From a checkpoint of a small image VQ-VAE: batches of 512, 197500 training examples.
Rows from block 7 of the decoder of a small image VQ-VAE, named by matrix and row number. Rows with one number belong to one channel. Each number is 128 + 32 x the weight over its row's rms, rounded and kept within 0 to 255. All counts start at 0.
After each channel's rows are labels from the 100 images, of 14848, where the channel reaches its highest value: "colour at peak" is the nearest of a few named colours to the mean colour under the peak. Only what is clearly more common there than usual is listed. The data: gratings and oriented noise at many angles and scales.
# convs0: first 3x3 conv (decoder.decb.1.1.convs.0.weight, 64x64x3x3, each kernel summed), inputs 0-63
# convs1: second 3x3 conv (decoder.decb.1.1.convs.1.weight, 64x64x3x3, transposed, each kernel summed), outputs 0-63

convs0.28 [140 112 183 151 177  77  99  88 126 132 121 126 158 155 113 137  96 148 107 103 124 119 130 102 163  60 190 176 120 147 110 177 165 111 124 161 171 112 118 128 135 121 163 123  97 123  58  79 120 105 112 161 132 139  85 109 126 200 176 174 167  87  84 108]
convs1.28 [135 111  56 152 129 178 167 177 127 137 180 147 129 133 135 149  89 106 123 134 103 125 120  79 138 150 130  96 136 115 123  91 139 205 138 118  28 106 116 133  63 113  71 152 162 142 176 136 153 121 112 113 112 118 189 127 188 135 119  83 119 150 151 131]
colour at peak: brown

convs0.8 [149 107  89 144 185 133  75  96 115 159 127 131 142 132 119 108 126 137 114 121 152  89 125 121 128 138 135 173  59 141 123  57 131 116 109 169 105  36 125 116 126 139  84 142 113 142 130  59 147 148  35  64 129 104 131 146 152  99 128 131  98 142 173  89]
convs1.8 [137 153 129  94  89 135 204 109 100 161 137 133 143 143 126 124 135 130 129 120 107 165  74 137 131 133  63  53 187 106 120 201 130 103 141 120 117 226 135 146 136 104 161 136 167 124 118 181 140 120 174 127 142 181 100  83  95 145 113 152 128 125  84 116]
colour at peak: pink

convs0.44 [179 110 116  38 191 151 116  86 154 127 149 148  94  87 158 174 106 129 157 157 113  94 141  80 148  94 108 203 124 148  95 109 166 128 121 201 115  77 169 121 142 137 118 160 145 139 136 169 153 117 109 138 115 166 139 132 165 124 127 202 129 146 136 131]
convs1.44 [124 147 114  92 105  66  75 120 105 127 153 137 165 106  95 132 129 143  91 131 143 148 101 132 147 149 127  74  88 224 168 106  83 129 142  99 101 104 172 159  84 155 135 133 102 107 131 113 173 141  53 120 165 141  83 114 146 134 130  87 179 146  80  79]
colour at peak: pink

convs0.55 [133 157  83 117 101 132 102 108 125  60 110 147  76  78 129 114 119  75  73 133 121 127 100 105 117 158 163 151 141 167 117 122 114 124 130 110 132 162 176 120 159 135 104 117 148 120 146  30  92 123 164 167 106 127 104  70  91 134 121  97 125 125 200 205]
convs1.55 [ 80  60 142 156 163 122 112 164 114 169 165 111 127  94 111 168 125 118 167 110 140 156 171 130 138  94  99 209 108 108 110 138 113 128 166 118 140  26 127 116 107  97  94 115 112  54 152  63 135 143  92 124 151 147 133 111 164 119 116 142 124 146 105  79]
colour at peak: pink

convs0.7 [148 114 145  78  97 158 174  97 154 158 107 111 156 155 100 132 113 139 137 127  22 136 185 124 136 119  94  98 126 120  67 142  69 183 129 180 146 104 158 117 118 158 127 144 106 122  44 143 135 159 161 174  90 155  87 130 158 150 129 125 151 134 150 156]
convs1.7 [ 97 124  71 102 131  99 136 101  66 114 105 127  89 101 140  83 148 134 145 110 129 115  93 112 114 141  77 133 126 142 156 139 138 142 120  55  71 123 142 128 110 103 146 101 150 116 189 104 148 112  62 112 162  63 183 122  98  83  99 128 112 115  37  99]
colour at peak: pink

convs0.56 [108 110 110 103 159 145  70 146 206  64 102 110 157 173 147 157 155  99  83 140 101 170 145 128 118 144  86 149 142 119 111 135 121 150 118 109 126  83 140 174 119 121 153  92 143 150 143  60 104 170  98 153  68 158  89 151 113 139 123  64 194 121 169 132]
convs1.56 [161 139 115  98  93 135 137  66 101 128 129 126 109  68  75 108 135  81 125 105 155  90  88 154 122 109 133 106 159 196 143  87 146 154 130 102 126 184 108 143 118 128  70 114 157 111 170  65 166 103 154 131 191  68 157 145 134 108 112  72  74 145 133 116]
colour at peak: pink

convs0.34 [174 104 116  91 170 153 173 188 153 108 150 128 108 127 168 129 112 137 105 126  99  93 115 144 143 126 104 157  89 154 101  84 148  98 113 182 136 100  67  62 147 138 102 161 179 184 151 164 154 121  75 105 129 183 168  94 135  82  81 172 122 134 107 139]
convs1.34 [ 90 188 164  99 114  85  44 116  62 129 101 132 153  74 123 152 150 130 133 110 135 144  97 130 131 171 116  43 129 116 137  91 136  78  95 140  69 151 146 128 115 160 108 118 128  50 118 134 177  92 174 134 149 119 121 109 120 139 122  77 145 108 115 108]
colour at peak: brown; black

convs0.52 [137 187 113  48 178 153 172 110  90 116 139 115  92 109 125  97 133  93  89 119  67  86 125 164 129 155 179 120 139 135  97  73 192 152 124 136 146 120 120 159 123 116 114 114 146 167  87 132 121 156  90 156 141 170  84 115 105 134 133  30 130 122 140 151]
convs1.52 [119  96 175 128  82 117 102 163  98 134 119 142 143 153 104 120 150 177 175 130 161 195 109  78 140 162  30 167 117  74 158 123  75 102 137 130 145 157 138 119 114  51 136 123 122  80 154 142 173 135 112 104 107  85  92 118 117 103 114 167 115 117  82 132]
colour at peak: pink

convs0.38 [163 130 132 133 150 120 132 126 147  91 144 175 160 112  89 130 255 123 133  29 146 120 142 128 169 143 109 128 139 128 139 136 131 136  81 117 141 134 125 116  54 131 132 158 110 127 113 130   9 131 124 134 145 127 139 130 172 113 127 135 133 101 111 130]
convs1.38 [ 79 134 144 112 123 139 135 147 117  88 131  75 111 135 153 137  73 138 121 216 108 117  92 118  27 129 145 120 118 113  78 123 110 117 203 162 138 135 146 115 204 126 132 123 147 153 168 131 200 107 150 114 156 116 146 105  93 165 144 120  79 131 111 135]
colour at peak: pink

convs0.54 [201  87 140 173 139  95 166 114 119 178 156 126 111 123 139 126 117 117 185 105  89 113  37 117 169 101 167  96 100 142 138 186 152 139 124 183 154 152 134  81 118 133 139 152 137  94 134 166 175  68 121 105 131 127 148  86 153 109 124 151  93 126 108  70]
convs1.54 [ 85 134 124 153 124 155  65 139  92 114 160 107 169 146  74 123 125 156  49 162 173 119 181 102 116 158 151 161 131 127 135  77 131 137 137  94  58 132  96 119  66 102  98 120 121 162 118  72 100 159  95 111 157 150 151 145 133 138 156  81 154  67 147 155]
colour at peak: brown